config = dict(
    dataset='flat shapes of many kinds, plain or patterned, on busy backdrops',
    horizontal_flip=False,
    vocab_size=29,
    encoder_arch='efficientnet',
    encoder_norm='batchnorm',
    text_encoder_layers=7,
    text_encoder_norm='rmsnorm',
    text_encoder_activation='swiglu',
    text_encoder_drop_path=0.1,
    muon_scale='original',
    lr_schedule='cosine',
    warmup_steps=120,
)
Rows from block 3 of the text encoder of a small contrastive image-text model, named by matrix and row number. Rows with one number belong to one neuron. Each number is 128 + 24 x the weight over its row's rms, rounded and kept within 0 to 255. All counts start at 0. Numbers have three digits each.
After each neuron's rows are labels from the 100 texts, of 14848, where the neuron reaches its largest size: "fires on" is the input token at the peak. Only what is clearly more common there than usual is listed. The data: flat shapes of many kinds, plain or patterned, on busy backdrops. In brackets: how many of the 100.
# gate: MLP gate (text_encoder.blocks.3.mlp.gate.weight, 768x192), inputs 64-127
# fc1: MLP up (text_encoder.blocks.3.mlp.fc1.weight, 768x192), inputs 64-127
# fc2: MLP down (text_encoder.blocks.3.mlp.fc2.weight, 192x768, transposed), outputs 64-127

gate.117:143093128076128144128129137133128162142128128128096099128108128156128089106117156110128089127104128153087128129131102128095093128128087108095148132128116122128128128084128112153119128128087092
fc1.117:100128122105159128128073128166129128128128115128083139083068128113133072110128128102128128128174128146128132168147101112128146098128128156128181128164136103092116170128126118128131134157128128
fc2.117:128073128128128111183128128128161141128128128148128128127128076156128183150128128128167128137066110134128128128100128147101128181128128104128128111190128128128128128172128119105128194109128079
fires on: "<end>" (87)

gate.691:128128128134096128128068128129111128128110128128128128080149128128128086128128128128170128078128136088144128150130128128181180128153140131140128141128128128128148128128102101119128128065214116
fc1.691:128152128128128128087128093128107158201078097128128128128128093128128128138128151128139128174166128185059128128128128128128079128128128090117128128118128102128128085128105172109099128142102176
fc2.691:129128101122078128167128188128128179128128076107154085128158140128153128128181128135128128112128119101128176099094128128120154103114128084128093151109082128143128181102123128128114128127128172
fires on: "l" (100)

gate.22:128113128167146128128145128128081128128128077132128107145128160086115128128103158133145176126128128128152128110128128127074118128134120128128128135149071128088128128111128085152096128173094085
fc1.22:180099128129062122128179155093088134128128089128157146144128128128128153094139186128128130159128128099128128128139094108097111128164128145128128128175052196128128128128142146101128152150128072
fc2.22:128110128128089128128128144109122128128128066128113128138143158090164128128132154128128072128128162090086208128153128132101128153115038210160128093140112178135144145128159166089058128128128095
fires on: "c" (100)

gate.523:131104128155115128159101158128110128118128152170110128123137191092128128099128168210125128084125134128144144128098148101114187096128086128128128128139122128115128095151151128128128128128128122
fc1.523:128128128128095128108153117106128129128128095128161087128142114173128157128121128107113128136128128128148128109128109128128128128128128112128107128128099128128128128141065128137177129128156128
fc2.523:077128068128147128115128147128173158128071126128111128119144101128128098090169128128128105126125097102101096097122128128131128128128118120128064128103120100104081149128084075128117128128125128
fires on: "l" (100)

gate.355:081128128151090128128128102083128128128187128128128128152128128188156128128162128128128128128114128141165107127128128128128145182128098162128111128123089102088120157128043128128128128128108128
fc1.355:083141128128107106110106141102128165113212097140128128128078128128128128111128128143128128128127128140128128128128128155128128128128128128128115128128084128128164128128082160128128128128100128
fc2.355:111128094128142128128128128117209133128116081078102129128138153128152128180128128113126130128128128145128128128128128117128081128128133128128128128128128095171158167134123128154161165097128128
fires on: "q" (100)

gate.104:128093128148097128128145099128128128128110137128160128130134157197096128128128138179149132089091127159128128128128128135130121128128120128092146137128101128148137160128074128128128115148075128
fc1.104:144104128157128128115128119128126144128133119115128128128128141128135128112128148085117092128128128128128118089131128099117128128128128128212128128174128128128108128128109100161151123098117128
fc2.104:104135085118178128128107128128167128125137156128128111128114128123128128128111128128108128128157128128173128141160110087085128140164168128206160099184145138101139128128128094128164128132133120
fires on: "e" (100)

gate.676:128137128128106131128141117128128128128128128083128128118128128137128105085128128136135099140128128128128128128112110128104139122198128128128128128128089128128128199128179128128123151128145128
fc1.676:075128128160128161106128128128128136159169140118128128128128128128177128128128128128108128128128134128128128128128059113158128092128138128184136128128102158116128088128156150128128103141128128
fc2.676:128117128128133171154128128128081128128128167140128139128085128128122128128151128128128128128128128128128128128128151167128128128083128128128141112128091103128128127063128149147036106116128128
fires on: "i" (71); "<end>" (29)

gate.189:084128128128170128185159143128128128128128089154128128108168116128128072128087088128144166092091115128128128128107096128128095162128113089128128061128128167128110148113128092128128116128152128
fc1.189:137207128061128128128104128192162115123128137128173197128084149091128128128128166102128132128112128119112117128117139128129182118112128128128128138136128106128128128151083128098117128107128095
fc2.189:128128143128128139128128132128119163128075159128128128128097128091128128128128175214128103106128129128098112128128128095086128203095128128132128168125128144098128177164121163128128128129128128
fires on: "b" (100)

gate.275:154128128128128134128138128128128128090128128128128128128128170128128128128128062128128128050145120156128128128081115128092128110187136128169128128128088128150079128138128128095084128128128128
fc1.275:128128128128128128149128128148128128130128128152128164118128128139128128089128113106205125058128128128128128128084052128089154128180128109128145100128128174146108149128128128128128128128146114
fc2.275:128128108128128095119108130153108170128128137129128128128128128106080089100128092104159108128171128128128128131128180128128128175128128128148128134155128128132128099128128128128078158198128086
fires on: "b" (92); "i" (8)

gate.161:157128097135128128166162147166128128123128074143128128085128157093164074128149128128107128128158165128128153128128128115128102128182117128141154109085128088128101128128128108128198115171088158
fc1.161:128128148081128128128128128128128166071136128144095128073128182128162072128128128108128128135128128153180142144101137128128117128167128093128096120128128128149090128092128128128128128101157145
fc2.161:119128151140095155148128201090162128128177078128128128158128162128169079128128128129128128128068128128098128128099121142148128128128128128128128128140114128175087128097180096128128113152128128
fires on: "b" (100)

gate.102:068196110128128128128108128128128126147168128128150128128128128065168128163128161084128109128128128168145097164171128128128128128128128128136128090128128128163097128128081128128176128084135128
fc1.102:128128121128118132128159125128074140208128103136128181128128128147080128086128128128128106098204128088128128128128121128109126128095133128128182165118128128144128128125128125128055128195128128
fc2.102:128128128179219114128099073218128128128114137128131166128128128128158128103128105074128128148137128128124128128094107128163128128128128128128128128128128151128128128124164128142128190116128175
fires on: "q" (86); "i" (9)

gate.683:128128128113128173128144168128128128128176128128162128108128112102128156115128190113174128106104128128128181128146128128180171168112074111103128127128091128107165128093158149169128128143101115
fc1.683:128128128128128128128128128128063128128134128128136128128128105159128116137128142128086128128128138087128101182090128128065128061128137128128143128107128132155133165192079141128128128090117128
fc2.683:166128128141128128128128083109090167128128163128128145088128128128112070128128128064128139176152128120128095185128180073128095128155128113167128152128145108187128100128055128128128127128133114
fires on: "k" (100)

gate.451:128153064128118128128128104128158077128118128128155128163128152128128128128128145137137128128104089128175093128128128128154078128128128128128105128128128128128128128113142128107086128128115151
fc1.451:128128128128128119128128112128179100098128128120128128119140142128128128164104128162139168128128083079184088128128128128128082164173113163084128159153119112128086148151128128157058128128128162
fc2.451:128128075083138128128107128151128110111156128128095098128145128113128128128128128128128128128094098128165128128061083128101089128095128128128146128128105128109089128085128143128109128144079128
fires on: "n" (99)

gate.134:107185128192128128128147128160128128128128124128085101093157128128093117107128090128160110105128147141128128105128128128138128128128128128161128128135128073128110110145148083166128128128157128
fc1.134:116179130138111076190128104128204128133107128144090151077188128170144165137099128128079129128128128107128170154102128171128128128128161128138128128128144126129128128128128128128128128155103128
fc2.134:138128128128128061128128128189095150096128148128128094128175128128106128111162135107142083128128108128119128118074128177128128128128171107146185128109128128131128128128128144167128109128147085
fires on: "l" (100)

gate.628:158116128128128128128128135098094102102128152128128128091128128105091169128128142128093106083128128160128128108193128128128186128147094128128104145167128105087161166128128175128147147142128143
fc1.628:143128128179128128158128128128099128128090145128128164096128128128128121097128163160128098128128145128163128128128185113128128116111128114128128128189128136128128145087061176151128128128107128
fc2.628:100128097127128135128128086090128128128128128158128073128186128128128162152128128153176128128115128095137144128128167128128137113128128128136152128128089128128128158128128128128128173128128128
fires on: "k" (100)

gate.504:128186111113128143128128128164128128150100068097149128108128081093128128128128089128104128083128142128091110193128171128186128097087206121127177128159128128128145128128128128126128128167128128
fc1.504:161069128122104088096128128128128086128152165175128128128107128112128128128128128095085154174181098148128128070128128128111128161155031128128128128120128153128128128183129128150112143128128128
fc2.504:110070118128128062128125142146128148128131128128128128159116128125128160128128111152128128128128114136107128120128120128138147128118161128128120173128128185093210112108077128169145128128187151
fires on: "t" (100)

gate.234:128163128119128128097128074174113128128078128116128128129128128128128128128128115128128128128101128128128128150128161128096099128096079128128128128128128095104128089128128149136107128095095078
fc1.234:128128111117128128101120067169128128128036128128128122128128108128185128174128128128113166128098094103128143128128140128082128169128128134128128160147098128128083101114128128128084128128128128
fc2.234:128147128128128128128128128179128106121127128095128087136128128128128163132128128157150128101128128128170162128134128128152128161141152128128145128178107128076128128128128128112128165097128155
fires on: "n" (97)

gate.631:128128128128092086115165128128111116128144185140117128088113128128128128144133147134139128128155090128114128128128128128149151150128101128173155128128128128128128128091128175104128184128132128
fc1.631:128153058128128122146095128128149158151115128150128126157199094128156106127128114128128128087087128128128128128128161128109128091128175128109128128128128128176071128128082128128103128128128128
fc2.631:128128128128128128128061128130128149128128146128107085128156128179126128153128077128128087138128190096146128128162128146128128175155128128128160128128140080089148128128193128128128128150100128
fires on: "c" (100)

gate.573:111128069132128128128128125110158128128128113128128128168128128175167128128128128128128164128206128128128128145128096094128128128128051128112128121128156071128073132128128128128180144115176128
fc1.573:128155168102128128128160114128128128128128156089096160082200128134128128128128128128128186133074128095128163128128116128128174128151077128128128128111128128128128105128128072162106137128181128
fc2.573:128128128182128128128128128210128128096128170206080128128128125124099128128128128128128106128128128128103140118128088119101179128128128063128128128128128082128128104128128128110128128128092128
fires on: "q" (100)

gate.734:128100139128128128136071128159128128128150128128146128128180128067128100128138090134142153113099146060128128128128128137128128185128128075169057128128128111128158128154128128094120137124135128
fc1.734:128191093152128128133192128087128091128128123112116128128130128174128128112128167128095087174156104169097128128118128128128140094163124189083128123139128156115104102128160112128128144179128114
fc2.734:140172128128128115128169181076128110128102108094113128128140106150128128105113109111142091106161097143135118128128156110101161128128128136109128152111158128128128128087177128158128128128128128
fires on: "g" (100)

gate.53:104083080128128128180128128118164128128128128125104128074171108173151128128120128128128105128167147128065128128128154100128126155128124128144128140128164153115128080139128185128126128084104075
fc1.53:092074128128144128156128128132128128145108152128128079128138128128128128128128149128182128128128101126117208095128128126100136169128154128128128128159128116128100179115136174098174202128125089
fc2.53:107113115128128128066076128128128180128054127138123152187128095078152128128128128153112128158072189103097152125128128114123162128128128128084128045128083128128059128128128128081146109159121128
fires on: "i" (65)

gate.498:128141141057106128128145128168128128088190128054183148128128128119106128097128128128119128120121098099154119097128170128128164128128084118128128124128093128137128091128128128111128128128128191
fc1.498:128138172161128128134154147128158107092178128128165128171128128128128071106128186158145046128128128128081128107128128128152128128128128145077128129128102128128166128128194128167175160142089161
fc2.498:128124090090128128128091167155102128128194128081128128189126128128128128128087115128120128128072093128128128077128128100128164217128128128088073128128128081128140148128128128182128092135128128
fires on: "k" (100)

gate.20:128128128128086157128128128128128045128098128128128128128128075128128128034124143128128110098129128121114158128187128128128128128128045128128128128128128128153149128128128161128211173128145127
fc1.20:101128145128102128128128098128128128090128149095128128128167116110105106128128144128091122128128104118128082128128189128128128141158057131089128128128128158176128128128128162099128128111128128
fc2.20:115128128128128128128174128101091190128099079128128128128165122128147128128128128128128104158070128128175191169128169082095128148147083101147134128105128106128110128104128054106128128139128128
fires on: "k" (100)

gate.700:183128132128093110128127128128157088128128128157128135128143128103159128174135128128136128115123078128128105128152157128105128142175119093164176128128124128170109128114128128086128128077128073
fc1.700:160074066128128158132112128128128128128128128128110118128156128128128107128137128094139128171128116188128139096128128151128128128128143128091149128128079128128105158128128087168165128149128128
fc2.700:128152128128166128131128128128096118128063106164128127128096141099128079128115175128128128128173128085078095152128099185120081119148128113128128129128170112105128128128128173128123128128128128
fires on: "n" (100)

gate.403:162128128141122140128132182088128128128128128128144128151083133128128128114128128116156149136177114139128139128128103156128128130129083128128128120128049128128128131128128086128118161123133073
fc1.403:166130126180128178128102128128089146128128128125146128128128149128128169128128154127134128128145128131128153096128128150154128128147066172139128128145064151128083101178128121128129158144092112
fc2.403:128115128116067128152128159096128120116128091142100107128128145098128145172128128128115128128159172118128163128128128098099105161128044186154129115160109128128098150095128169113126133142116101
fires on: "c" (100)

gate.284:128128128135148128138060145151176128128128108129116123128128161088128182128166142113170128121128128171128128117128128123128128162121118128117128128184089128086109162128149128128128175128102138
fc1.284:128162128118097128128128128128128087114128167167128128087134095128128042128103169128128127128128182132116128128103089128128085128128128128172128155128128138128113104090128146096138128144128093
fc2.284:091143128128109157196129128120128137114128128131133145141138128128145128065135101128128085158159109128128097124125135128128093128128128095128128160128128134128120128128112119128128124128181115
fires on: "t" (95)

gate.661:107128128128140087128128128137162128128128128116088128174128128128128128163101208136110128128118153156166128128128128154204128130128128128128128128128128195084128128128108128128128128074127128
fc1.661:128132128128093168128091097141128128128128136128151128128162107116128122128128104128138168066133133128089128128132085111125157128141128128128148088128109128179128128155128140128179128181128128
fc2.661:089111067128098128128100088128100128128128138128138115128128062189128128128190143119151089088128128134186128128128130120107128153128103166173083128174128128092128161128128163128141132128103128
fires on: "m" (55); "n" (28); "f" (16)

gate.488:128130128128128128128118076053128128128132086127151139128128168081099121128107155153096128128128128128114128128128128128128128160174128120128128128125084107095128088128128131104128128128128178
fc1.488:167158100113119128128084115107154139128128111128128140128128128128128128128134158128101088183128128128148128128128128128128167066196128128128110164128090143128131054155128128128128097117133128
fc2.488:128149156182128125163128128128165128163128128075128128128128176128134141102106086128068128129163128128118145128066128148128112145128153142134128123109114128128143128128128128128128128182128072
fires on: "l" (100)

gate.424:116128096168128172128066128128078143128128128128144128096071186114128116091145080128128128128152109180115128128128182128124171150127132154128128221128065128171118158128128128128128092136161164
fc1.424:119128128128137128128167128128128084128128128089171128128136128128175128147128146128128128145128128128128128128128058128171086077128169128128128057182207128117153128128150128177099130093111128
fc2.424:128128128128128128128094168118128177128203128128096128128128174157128098128128128091128131131130128128168128192128128134128128128130159131091095135073118108094109128109102128128166162128132169
fires on: "b" (98)

gate.123:092128106128128121104128128081128128128119068141128080123128128181128127128128102128128128100128152128141124135128101136128069165177128102141113085128128128152147105128143128128128096128128153
fc1.123:090082134142167117179128099082179128128128069128086128128128128128128103089084065128149172128144128128128128128128128156137108133128123101128137046128128171138128128108147128128128135095128139
fc2.123:128090095128128128086128128128104096128142128138166099128177095167128128128121128128128128128128128118176169128128117191170075128130096132128175128165128087152128088074169128116108160097128150
fires on: "b" (100)

gate.754:094128128185040128128159128128086128146176128128128087128137128136128112114123128128138140128128112152124128122127142175074128128128128128110128173128152149128163128128127128112078095128093110
fc1.754:141156150141183163128128128212128161128115097128127128128128094101128134128128128120114128182156128078128154128128081079128128128128111164177128093155128128148128128128152091128128128103155121
fc2.754:128170111128193128092078112128128100138136104068124086063158128128128080139128105131086140128128173128128128099110103104128109149138128150128128114128154128083112128128128077101154137128128089
fires on: "e" (100)

gate.193:116128128128139132144128063181128141128128128128128122128128128168128128128131128154136128128128175128139128128174128128128128129128128157121128165128117128111148128161128128128121185128173147
fc1.193:128128114094128107128128076128128124128128128128128128161200146177108147140118128137155082150128128117128162128128128091128088107140111178121128147106132128061128083155150115128153128115171128
fc2.193:075155128124121091128128114128121056146152126093100136121105178175128174141138097128125119128095115128128126128070087140128116116128128128128128128150141128146154087132147193128128128088096128
fires on: "g" (100)

gate.600:128128128092140128128072128127137128134127145128128128135097167109079079108107128115134128056020196097128108128084167154116136128128128128074128128190130138109096128112078128109179172128137128
fc1.600:128185128167128129092128128128150126083094125128128187143128128103128128128106128178113128128188136105128128128121157128189136158109173128113128128124128129128196142128216158134112157135161128
fc2.600:128128127128128134067160082183128128092128062102100093128128128128128128107138128128127161130128128103128081190128148171128183154128153072128116128111172173160168159112102128128128177159120128
fires on: "<end>" (85)

gate.582:102128128139076091128128105116128164128128128101128128128155146128128128185141121128127128128128092128109128173128128065128128082145165128128108128128128211128146128128122183128128136093128166
fc1.582:128155075128128185174128128056128128128200173128155089128128128118158169115128128128134128143151128128128128134091128100124081069118128128128128128163128147099134154128128100128145108128109128
fc2.582:128128128128128122142153128128103128071128150109128144128128139128093128092128137109128128128176128128128099198166103198128120084128159128128172138128091085128128149128124160158176101153103081
fires on: "n" (100)

gate.109:143128088149086128128116128128128145128120172141128128128149112113128128068165128128096106128128128128128128128128205128128167128128082162128128158153128119138128156128128174128157124128137110
fc1.109:081128128119168093141115128128128128146128128128128139173094128128142128201130128128163180128128128128128128164072128155128073128128208128140128128064128128096133081128154055128060128113128128
fc2.109:141135128128128158128128147128101128128178128121157166157128128128128128128116128103155128098128128143144128128128083159103119149120128102081128128128108140170140128149095128128128128128161100
fires on: "k" (100)

gate.514:071126080128195128128079128138193128128128110125100144128128152128185149108155128130137128134128128138093170128128128110128079128128128128095167128128128128128128170116128128128157149128071128
fc1.514:128128060128128205128140128128128084180144101091128128161128164128128170175136108128153117128128109128093128128128148125154128128125128128163128128092128128128128128128128100128128147154128128
fc2.514:118128128128128128046108128128128128128128128128099079128151176128154169128128128128138099128128128096128128128128178168128149128154128160128128042114187128123128174128112143128128128189089128
fires on: "<end>" (100)

gate.167:101066152128137128128128128128128119128178128128128128128160128128160128128162128120128128128128128079147128128128128104128061128147128144150157128128128176128097128128128128138185074172097158
fc1.167:128075128149128128128137128155096097128128100191128168128128141172128128150101110170195128128128152087128157128128128128128128157128108135155128080169128158147128167070128138128158128157128128
fc2.167:179128179162125128128128128128164097128128128072128154128139163100128123128128165128128128128166128128173197128128173128139128128178128185074168128128128128121113128068128128128161128128128128
fires on: "b" (100)

gate.401:124153128110113128128100128144128122128094128155147191128140128148153128128128086174111128128128161128128128161128128128096128128128127090128166128128128168128128128178142128102128128138128123
fc1.401:065128151131128128128128128128128086133115128158121174136086128162128092141128139128128152128128188128144090128141102145128128128128128131181123162148128128161132128128126128133128081166128128
fc2.401:085128128128128122128100128128128110139128140109128177128072128128128125137087128135128116140097128134128147093095128128136116128128116128173128145070128145195128104109128124147128128128128086
fires on: "m" (100)

gate.592:091128128128128128165128128144070139128117128099110171148060128165136164128128134131127114111157114134122081156131070128153128162152157166092128130128151128128128128180128128079128116128116128
fc1.592:128128159128128142153185128154094128128097108102128164128080152176128128128111128144113128128133131128152065128128128128158138128128118125102126128128140128094163075128122128096166108099128128
fc2.592:142128165094114128128110170128110163090140137083128138070128102132117128128128163128147158128104116142128132156128128148166128128117128139128128130110128123128128105150089128128085128128204128
fires on: "n" (100)

gate.493:128166181128162118128156128142128128136128087104160132128176186128161128128128128103151143121125135103128128092128122165128169128177128128116158081128098128155090163122154117062128147092128125
fc1.493:128180164127143161128151128138128157128120090128128132139173174123150149128128166117149128113128128128133145095128134154128173131170136130128124124113139128156113134128131128100128125088115128
fc2.493:099164138145123128157189125110128163106091073159128128128164128164114128140141128101128189084173132107093137128125128128128146136115128128128113128088128128157114128128141140128128141128169110
fires on: "g" (100)

gate.91:128128128128128128082128093128077074128094183194128128128128128097127105128093129101154133128177119095087159128128128148105128128128128128128128085153099128128128128159093128128128090128128128
fc1.91:128128106123128128128100128128166103127159078128128154128150128128128128128159128128128167128089128171155128128128145140106109156128095128184137128128182128128128128128128078128128128128085102
fc2.91:128157175128128093128128099174100108126154128128128128128128128052128141079128111128128128153128112128128128128128128128128128128128128128128158128128142178128079092128177128128148136128061128
fires on: "<end>" (100)

gate.629:070131128162144164145113128128128118128143128128102128180128127128121128161054128176091128099114152123117069128128111128157128129121128117128128169135118148101087128128128091128128128132128167
fc1.629:128171150159128127128107128128184176052198081068108170095128101135128129138095098165179128128149107080128126128104128100171128128155126128139128128128185123125128110115117128128128115085163133
fc2.629:128104125109139128091128119123112145126128132128062128180128160128075162169120128141128098128128142087128128131162155091128122112119142106155181159132159128128140076128128128173150128108115050
fires on: "m" (100)

gate.654:128128128140128174094128128128137150079090128128128098150178060128109128128163102128101128128128128163080128128128151101104127164128067128158128128177137108128108177111098128128173135108111132
fc1.654:128128128097069128128149064117152128128122128128147128092166128128128128128160128128128128128122128128173084115199157128128128128164128128128128128105151128202168128074128150101138128128137128
fc2.654:128128090154165128128128088128128172104111123096128089128128147128148128128128128128128118128095059128128128117128132128090128128128138128128077128142176128128128128128151058128128128128128064
fires on: "k" (100)

gate.644:128128149154128128121128140128128090128149077126128097128114128128180128124164077181192128115111128112139128128141156150156114188126138128107090128128128128184134124104208093128158118157177128
fc1.644:128074074128128117128128185146163163168128090128154128128143128182128113128128113128128128128141116168128142128128128128197143128128128153106161128128128128128147107094157128119162134158100160
fc2.644:131059099109128128128100149128098111122144128128128119166174151128159128099128128104128155110128145128128096128143101128143128128152101102097161106171128156128128128142132140157135128188125169
fires on: "b" (100)

gate.345:100142128130128158128106167117128128128128116128128128147150167128128079162123128156128128062128135128128128128093134128166128170128128128140128128134128128159061128128068128151128147111154153
fc1.345:143128128128173103128135144131128128128110157142128128092128128089128128128143203128118153169105128128077128128128145147209128128175129128128128128106128128128128135128128151128123075128128160
fc2.345:128089134128146128173165163142122128128128109128115128123143152128187128168126128128128122128128148086128185128128128105128128128102142137188099128108128128142128155128153122076128070135128128
fires on: "n" (96)

gate.703:128129166077150128128162128149155128154128128128128128183100161102128128102136128128128170128091128141128138128183128128128128144128128105128128128128206128128128094082128128128162128159150178
fc1.703:128047151128182128107128128078072132128128128128128128079128116128128128113103094128097128106128154128057087128070105128128092165128128103128128128128128173128097151126128096128128128094100128
fc2.703:128139128128128128112122122123128126128128116128128144128112073128128128098128096128128151084103143198154094130138128192128128114128147128128128128128128076128112056092188102159131136128113128
fires on: "c" (100)

gate.292:163126107128128085133128127128128128128157128147175170128117128115128128128117128085095128128069128146128056128128149128128128146180128128159128084128128128128128128128105128152137128158128128
fc1.292:128128128082111115116128154162128109128128138080101123133128128128161146128127128128170047117128128128128176161128128101128128083128128128071075128128128188089162128182128128128128128057144086
fc2.292:128128128128128199104153128128128128128162128128128158128128128128128149128081128144128128175193128128169128128183191128118112128128090199128128127149141128128128128128104141128145154097128128
fires on: "e" (100)

gate.701:162128128128128121117128128128175092128111128128103169097128187128103128128094128128128145128128169128128150128061105144171129154152128128128128128163125128128053094102128111128128133128128128
fc1.701:128108128128128128148128128128128165166128128099172128128128128170093140186128110128119128154110128128092110117150128125121129154128105128128128101128189128128157128116128128128098128128127190
fc2.701:154128128203128146165128128128152145128113084110128089128145128128128128157128143128128135079104109128055141154128128155128082139128128128072191118128112170070079128128099106128128128128070154
fires on: "<end>" (99)

gate.96:146128128138128089186128100172128144075090128194140128082134128096146090128147120128128214128124071128128152128128159123087187087104145138128132128178109129128128178124128128128128114095153128
fc1.96:128126160124160128128126138128128128120128159128155128128128145128128106111128089178152116141172128128128149128149122068178160132128104156128128128128128128128157127049128128128128097139134099
fc2.96:195117144109222128119128123197090051162128128128128131128128135128128128140102128107128128100128114128128154132136175150080083155170128150153128128101128116123140128128128128128111128105128128
fires on: "l" (85)

gate.743:128128163128128139128128128086125121128112128089128128069128128128136128128080157128128128098128161128101199128128084128023114128128128128128128128101128079128174090128128128128167094153083128
fc1.743:127128144145107185137110128128112118128136128128128135128128125128095107128128163145137128128111171128099128090128128128070128146128128128128128084128190128105172128128166128128179128128128128
fc2.743:146128178177128128128128148128128128155128128128106128128162091119128128127128128102128170095128128079128128128128074175176128154128128127128176128128128128128188128137128128136128150128128128
fires on: "l" (100)

gate.86:128186140114184177128128161128115128121128128159091111128115128079109132173128128128142128061074128165128052128101096128128142128128128128056121128153085128150091144082128128117128099114128158
fc1.86:128189128128128147128128106125128110128128160132097128125147119085120093128128128128104128084128103128128128114113128128142118045128128115128164138181128109184128128102151128128128115097151089
fc2.86:128128148125172128128122075101128114058128128128128142161128098108128195143128128128128066128128128128136128160178135069075133146128129109175103128128128128128128116117088128129116128128128096
fires on: "d" (100)

gate.166:136128109128128158075128128128128128168149128128128156128070128128128099153128128172128128128128128069128120103128096101089130128128094128128113128080128102051128126128128128128128182138125109
fc1.166:128114142128128128155128134105166128097128150128128099111209128078098128116128096058128128151124128176156128117185116164157182128128128156128140128128128168128128128139128114095128128128128103
fc2.166:128169120128063128108128118078128128101128128123128128128119084175082128128128128111166169129116115128128171128122128128128128128128077128128128154155128176128080128092128128148145071128156128
fires on: "i" (100)

gate.586:128128128128142128083072128105128100128152116128113165128174127160128100089128111107162128167197128120128128128128128104128143116112083144128100111163080107128128188151128153128124128128128149
fc1.586:126166128128155199183162131128101128128122104107128153128109128139128128128174090157107107185089121110128128128111186128128151128091128128128175139108099128128128128128128099158145087128130094
fc2.586:128128128128121123170128126139104128175128128149056055128096079128145046128128113128060071128143128128074128102151083128128121087128128107085128165142121128151128150123124128128108122128128119
fires on: "q" (100)

gate.459:169128158190139142139128107105147128128182182099128103093128145128133128131128128128128147128128128176155106128144110183128128105128128133128097128184128128053128044128128174121106128152162075
fc1.459:081128075061128128065128092128128151128060120106155128128105128125152083102090079128147128128118128107128137128128128134144153128128128105128109128096128128177119128074128128128177142128126128
fc2.459:174174128128128128120128110175128167104158116142166122128128138128128128106128128163128128128128185128131133123087128094128128112128128157128128127128117128168128156120128128128099128146115133
fires on: "c" (53); "x" (47)

gate.128:128139128128073128128128128128129128128150128181128128135158106128152112129147172142143177128128160128168128128111148130131084167096198094143174128149128084128151128141128128138128128086124168
fc1.128:128128128110177144177108128128105128128113125128121128111128131150128137133128129128147128129135128128128112128164107085082124128098128172128128128093128128128128118124128128088128148128128134
fc2.128:156106123149155146115128116124150128049128128089154170092145174107128128128128145119128071109107128128128128128128116128154128144128123128128128128128128128177121139117128127128171128128145079
fires on: "d" (100)